From a checkpoint of a small class-conditioned image diffusion model.
Training: soap at rate 0.0021, 17600 steps, batches of 256.
Data: 195000 training examples, 23.1 epochs.
Rows from block 3 of a small class-conditioned image diffusion model, named by matrix and row number. Rows with one number belong to one neuron. Each number is 128 + 24 x the weight over its row's rms, rounded and kept within 0 to 255. All counts start at 0. Numbers have three digits each. After the name is the row's rms in percent of the matrix's.
After each neuron's rows are labels from the 100 images, of 14848 (inputs lightly noised), where the neuron reaches its highest value: "top examples" is what is common among them. Only what is clearly more common there than usual is listed. The data: simulated stained blood smears.
# fc1: MLP up (model.blocks.3.mlp.fc1.weight, 960x160), inputs 0-79
# fc2: MLP down (model.blocks.3.mlp.fc2.weight, 160x960, transposed), outputs 0-79

fc1.204 131:128126153120128076148124173129115128087068146128129189149127152133128128131130130141148095097066122137120082119046181134116095127133131126169128163148128136128106116138077106131133089099105077104074134123126124151127136109149137150114143151
fc2.204 160:130132128127137206122166063134170082154195105129129086124152104123128131148101129096119128192153137096135138128143105118121144141127127117135125128128128139119144128128129144128125146141152169183136147119147123125115117130145129118128128136
top examples: platelets; two lobes with orange grains

fc1.355 156:168128144132120151145125118125107128136114125064135132128132126128074143196137148141119131134127127163135128115075153129095084113081201129127130107128128128100121120131144132090128116131130122168128128132128130128120112101115123154122132120
fc2.355 177:128141133167128122152099129131117122128124125214122127131133154178119132076127124122128144128147110110132131128132128111138124150225124128122128146128124124145120129129131128128126196121078086119143137138129137135120128154121122111129126134
top examples: platelets; kidney-shaped nucleus; crescents

fc1.653 159:128128100121120108157131179128178128128094096129106171116127155117125137071092106144128124135136112128144130116127082110123117099129144123083125110120128113128218123128129121128119128127123113126159120127151128138096123124132167126159148159
fc2.653 160:128123130113131133122148074122128128167128128119152128136060109127130084152148168151118127128145132128094144083125131119144087130127116141130137129124123116105086128081128102152132096129127128134132131128124112107179141127170113108056128039
top examples: lobed nucleus

fc1.593 173:169147135133126116129182132123118130119128158128093127101128151118142137129127132114145090141128218128143114126139128141174127125126128128100125129128126143127127129128129138115124123152187144109133128129110145125126137178044125119134156168
fc2.593 200:114112125129134134127121116128132140093128157127128130129128131128117126127121125109125130142155128133128092134255126128116149130128131129087131042128129076129125106144127117145127126130075102127140128128134159123132132073125128146127128132
top examples: dark grains

fc1.663 009:169133025129145121123170121127168131109095151123103118134125125143154116127128130169128127125130130123123132130101119108125127137115126150084120099104155122125129124125140151138146126126101124058135106130141150148152123171040140121134171117
fc2.663 016:127126129128156169135093130156130086131128131116136124125122120127130152115132101079129119119130096096086137132132124086024122128105128129131136124129112127066127154161119128115128145106135126131096086134099156135118077126154147127126128131
top examples: dark grains

fc1.437 007:105108115118133125125171136106132128132105125140123128115133145101137086138143153180188150134119124128061115136148160144083154134121068128150120131131092158129117098128152118128130178125064130127113135139150087158059126129120127128103110125
fc2.437 017:141183127128134113127115244104129128133116127131157152137128127134128126124096133131127143129120126095171129128135098128125134121125134129120127126120128173126128138096128123132091128127118156152114056128064135137127129130027117129128112131
top examples: platelets

fc1.249 194:103127110126098130157122134153172136112081129136117129128166114112128134153229145128157131147179130145128128122141151140098130123128128122108124128135122108122125132128107126082038130148069136134128108114129128127120112162128129087093121127
fc2.249 133:174161101127112147127103101132146128160178123138160163122022122128122175086128116130116128128081137129072128077143119128170128121139121163125128128102148142128124138131133128130130118108139132127115128168127116085096143128127143128153128128
top examples: dark grains

fc1.286 010:215133070127119116133130124127139131144126113125122157105117116120145101134130130141124163135129121111130130127168125146126105100133151114135129130159129113119127126129122131125140128128118130205135119128106136143121091116159131135178130096
fc2.286 015:126135133146128129123124125041135210104127151093129128129128111127117151177130140123133124128136121142116085086134131128110110134128131122127121126119151154141130114150128120140127127133125129106129126128128132127041123129132145128122130078
top examples: crescents

fc1.614 133:128117130111122074124171124130170125138108122103167154128184111099112103117127129123143132106153125137119128115129171145121127120128123103157128127110131153122128120138120045135132131128125130125128098122108165118090124128136116129125162134
fc2.614 177:140128129127127126126148128127081125128167124086067071126067126200125135142174138128128107133100153129133150131128123127132128133163127130110124128134101125128128165117149211128129128122132134172073163128128128151122128121085137108133087128
top examples: crescents; band-shaped nucleus

fc1.269 010:130114116126163132204129130111130096130128136144112076119127125154130139124142145114126128075124111124114094139130130080110127121130129140113106121147135124106143128139170134165136126099162127127128176123145112130088111100117131139188137138
fc2.269 015:120144124082193128083125109153103127131126161086127127131165128111129122121231128128128129124116132121127128102127116129140094135127135128127113132127130146090131137127124135128088115188095179135128119124128138073164047139128122186125193148
top examples: platelets; target cells

fc1.586 011:130075081121162114103122117140126129152128116131126094115119139131130110103167139112157168133097152146099121128127082122136222117166130130131107129121172135061119122127127147224134146138131123130137119087136151126118124164113124135125128106
fc2.586 017:129128129127127159126124128141130079128126136136104127128114143127131128045126106128128124074097125125133096116132118173140126127131065170132132136128124127127188119128129036129125117129135132128129131112063131120047129122134123137127129134
top examples: crescents; discs

fc1.245 008:081066174119107148156134112141124166127122133118122137124151122128117108131120125126122133128130086142121147068130109163125075157132121173139124121131125129128122145126134116134045122178126107175124131139073134129131106087129130128114129158
fc2.245 015:127129119136138119127129142142131075041126100131116123128154130114113131135128129130138136122128231127154129133129128131129131116128128128132127128130126139136133125135128171131134129129135128129089122124144127129166129103124123077127060121
top examples: crescents

fc1.239 155:157121125153129199118123127129128123128120131130128128093127131178095107128121089125148118149133203148106255127108137134112175126159152128123111158109128116125112110130071138127123114130119090138110114120126144128128149091128128132111128131
fc2.239 139:129124128107128063123127121128124156135127128172135128150132128096078136122128173148128043172139128119097038109100145122103104103066136152091135128128114209116123142127092128131158136081095128128131155125096143127157123157156099130133118133
top examples: lobed nucleus; band-shaped nucleus

fc1.577 163:130138124122131131113122134111124140128130118128118141109032131112178130126131156128106128128131116138161099128126128127125138119125143104128119128138174144118145153172136136147048099123148145128086129110127121145145112172173128128148128128
fc2.577 137:121110164118116122219083128106152117130115128104126012185187128127119087102106092127146134120103142149097126133130105123121120137185128128128149116097107128087117128125125119108163174124099128134155128136127130128128118101127129119128118117
top examples: two lobes with orange grains

fc1.369 163:103130077111123122123098125128128103124123112127135129118169128129145129126131091127130129127092153087123098128128126081097132127123128129093128150127123137128126122135130130125127157120144134112115128049116115110130115088018120113151131128
fc2.369 153:173135128144145128128109111125108134137090126128128124121145128130091127120138161128135142131126100149090128128124130175172142107129153135129132118120129162126122112132151127123125143129198104129128136151161160183130128113206140128127127128
top examples: dark grains

fc1.279 161:117122159095136158179115105117062089188118123156131130106130134129118123128115127122129127111128130116128130128165116090175129139140162071147103145160130076128140113167122128134192128142119118129132128124119132135105105132052118193127126117
fc2.279 157:128148111147129125112149128129164162032129128087179160149135129146126091161095094109117128127123137111156129132128099160126146151128118157127111126108128128128160133128128172077124127129149140126133152140191128134126128141142063109118107125
top examples: crescents

fc1.175 228:120157124138128153132170144129131128117130123128014141106132130128131104134143152121127128172133156158142129129129145162241135119099130129128140064140128135134107114132122128142111105157134128130114128128128122128128159125085128111128151131
fc2.175 147:134121127124132126128127128102126135128125131134131143137091127149128132048127130130141112076112102131127123114255145125125128126127114127128128178126130126131130128111134128127134184125129129129122127127143083127120127131141129132107109098
top examples: dark grains

fc1.217 006:140138141125124128089139115130137137125120129106064130121108098168164122157108086102181150140084107138127133129121121139145083107123132133124130124129094119136106123123124139192126125184113057158180128138142148128140128017177100219120133117
fc2.217 013:123139128120130143111142131126179145133140131166126166133122157084116136155133132143130113129129102131217128125129047160126126130118120128141125134088128130090126132128130132135120127072123128129128073127128133125186128148135129130130107202
top examples: lobed nucleus; band-shaped nucleus

fc1.16 190:128129125128115130103128138128101155136112115129106123135128109147129120122110103110148126183090134125128051132137128093155218110130128128085140128079069088113133105129123142141123139102143127161075136127114153158104129145171129114131128156
fc2.16 133:149121128130124156125144078125223129129156162141162127137111142130119116113164128128124134063128130128128137193120134128090098188136164128128139136140128128127128120163127124128128078103106084128129132132141132082137102130093147156127132117
top examples: platelets; crowded; crescents

fc1.384 009:125130127138125131128126014123124128112124129113231137127160123127119129138129184109126130150120123143136124115138132098133169123136122139151152104094143132142140135149128132133152167130139126152134127129160128130123133138152128120125129085
fc2.384 018:129129127145127143145135190147156129167132143168000138110121128138130124143107107107122117118127125130086127113127126140127136115115123129138128129123127115122134111089134125105146133181162057123082128156130126130111058139121125129133129127
top examples: lobed nucleus; band-shaped nucleus

fc1.643 141:102120123128152117129132157124130129125126128132128120128131102161111144138132099128122155156123132103115145127130121122136128128127128137149006091128128102126128179091128128132120156130013125129131136128128128138151122062093124110125138134
fc2.643 184:128128132129137145144106128108128157115128129125139149146124147130145069125097129128124116127128127129132116158129124141129091127136128125120113129154113061127129112128027128152158128133088065126129125125128145124147112128126113112061128124
top examples: dark grains

fc1.197 177:132079127141226131111128128128113126126132128128129127146123128111159130117128123128128117128141242119128136137143122161129148133125126129128187126130123134130124196147133127113142131140127130128128127128135000128128136138128085127128128128
fc2.197 242:136138125132131143133129127132137128137128127124127142129112118127151129128129128135128128126125053125125115128133128131104114122132124126134128127132124128123125141127128128115131134128127138142153121136131209136128128127128128138128131128
top examples: two lobes with orange grains

fc1.193 011:134101113121126100133157139134126130135139124127119140146132119166127133140141134129115140121145126111180118132133076146133113117119106131148101129115115091120134135139166099115126129113141131123127138129125231148119134137151130136129085137
fc2.193 017:108131126148137133128122120155129147127127101127118121119129121134129221132133142130085126131134174126127137124119126130187121125155174127140133132129159130109130123129127137129125141124135122114078130172145125133126157144128129072092130117
top examples: crescents

fc1.37 119:131145108126129127154129105117099139135117069140134147124131172102118124128100116107114110116136119117125124129143124125129112129131122131128128144089148112104098137111127138104136111128128125129128106151126137129120149128131147140118132138
fc2.37 188:135122128129111142100119150100128093123126143079128127145127120113131130145126120125122128131128133166116049086128128138131145122120105133128131107125109130135128127123129132147123139121133127093138118086112126116114125137126137133158120160
top examples: crescents

fc1.167 008:111131121131100131104141128154128140125129128105130110108132130136114091134127125152123132123132101117146064108120175130122124133132132148106134128106104113139137119141119121220161127122148126135127151135184157156090127120128131131132152131
fc2.167 016:132162128142139154126144160134140130151112129140128175125128182091128145074128124131135123128150126129143127140124090121128182102044149074111131131109145124153132118112126088100126147136127093136135128140127134127113131076101119132129129218
top examples: two lobes with orange grains

fc1.21 085:098128128121125128133092136113143119133128127197126084135125114136087128127131128128123121128130142123128128117146120128119107125081128107115128122143132123127130136117128159145126055122129129115153156132122129124128128145137000108136116126
fc2.21 403:128129131129126137143130132129126115127124146128123105128128128124113133128122126128134118128134121095126121125128131127131116130121140128126143135128115128139122163127133122128112127125128097147129129128126112134128128124127134128128128150
top examples: two lobes with orange grains

fc1.266 013:132118166154130122102127131125129124129141130124118208104122123128147129118067079068107132091128118129145092135137127127120125122138146098117124093128130128149132129142130143082131110125135120130165131127156095146051146108121126087126106170
fc2.266 019:135129128063136177124126127114107158139103160124129130154147109120129126124170125145129128129143107142116138121131128108123166129129196129087128130122157129087133130091119051210111135140108149135120129152133134181126117106115131119139125140
top examples: platelets

fc1.637 146:122138128149137126128122100149128130132128142122130186122137124160156111101124134125052127162148125166120128128126138116129170149117127110111128106132104133148128134130124163113141172070133083087128129109143124122144111133059145138144134173
fc2.637 119:128130129098103123122165136140137130128128116135129120121129125028121180121128113128143133095128126129145082131127124109120122125169108115131128194123118139106150127087132084157128059129136130145132127129120142085101131118136128172133128086
top examples: dark grains

fc1.304 009:094128123128135130116138135124127128134128132126074081125158138094146124130130138130120120125123127127130129126132155127128101133124126118127134131181130112128128131104135092126178163119126116152125132157132150062118127101141127098194138106
fc2.304 015:132156128114127123155149125128047127093122124101129118172129127150115115138138162110123129133128129155120168094121097136128157115101137122129128122131111135204144124158134126125081118129125141121127173127078126129127132129127152129095098155
top examples: platelets

fc1.248 136:138097088109131136106128128128186125122128122133144090128137147137128176060128129087159139122170131127070164128114138136078136127148130129115154101105122128169128119167125107135116117118060090115133073128128084140121129124132126073156133128
fc2.248 153:136133128127082126154134202133097122132117142129133091126130128131131085129128113146128126138126128149128126127172077119114168128163127111128111124135041147118121148091131100121126196140031127101128141140129168136135096163161128128127122164
top examples: lobed nucleus

fc1.378 011:106172178128134143129108225127126089119109126108132133123126135147134123116112131117119091116124107130168121120114202128144097097080139128124119149121135130134132129123134190112115124108185139136124083107137092132151122142110121122137127096
fc2.378 022:127129136092141131139141030121146134127205116130126143100128111112125110128130124126125120133140126146136207145121128124127098122183130100132120142127134084150128121129131105124125123134132129131124247150126135165125195122141125137128137133
top examples: lobed nucleus; target cells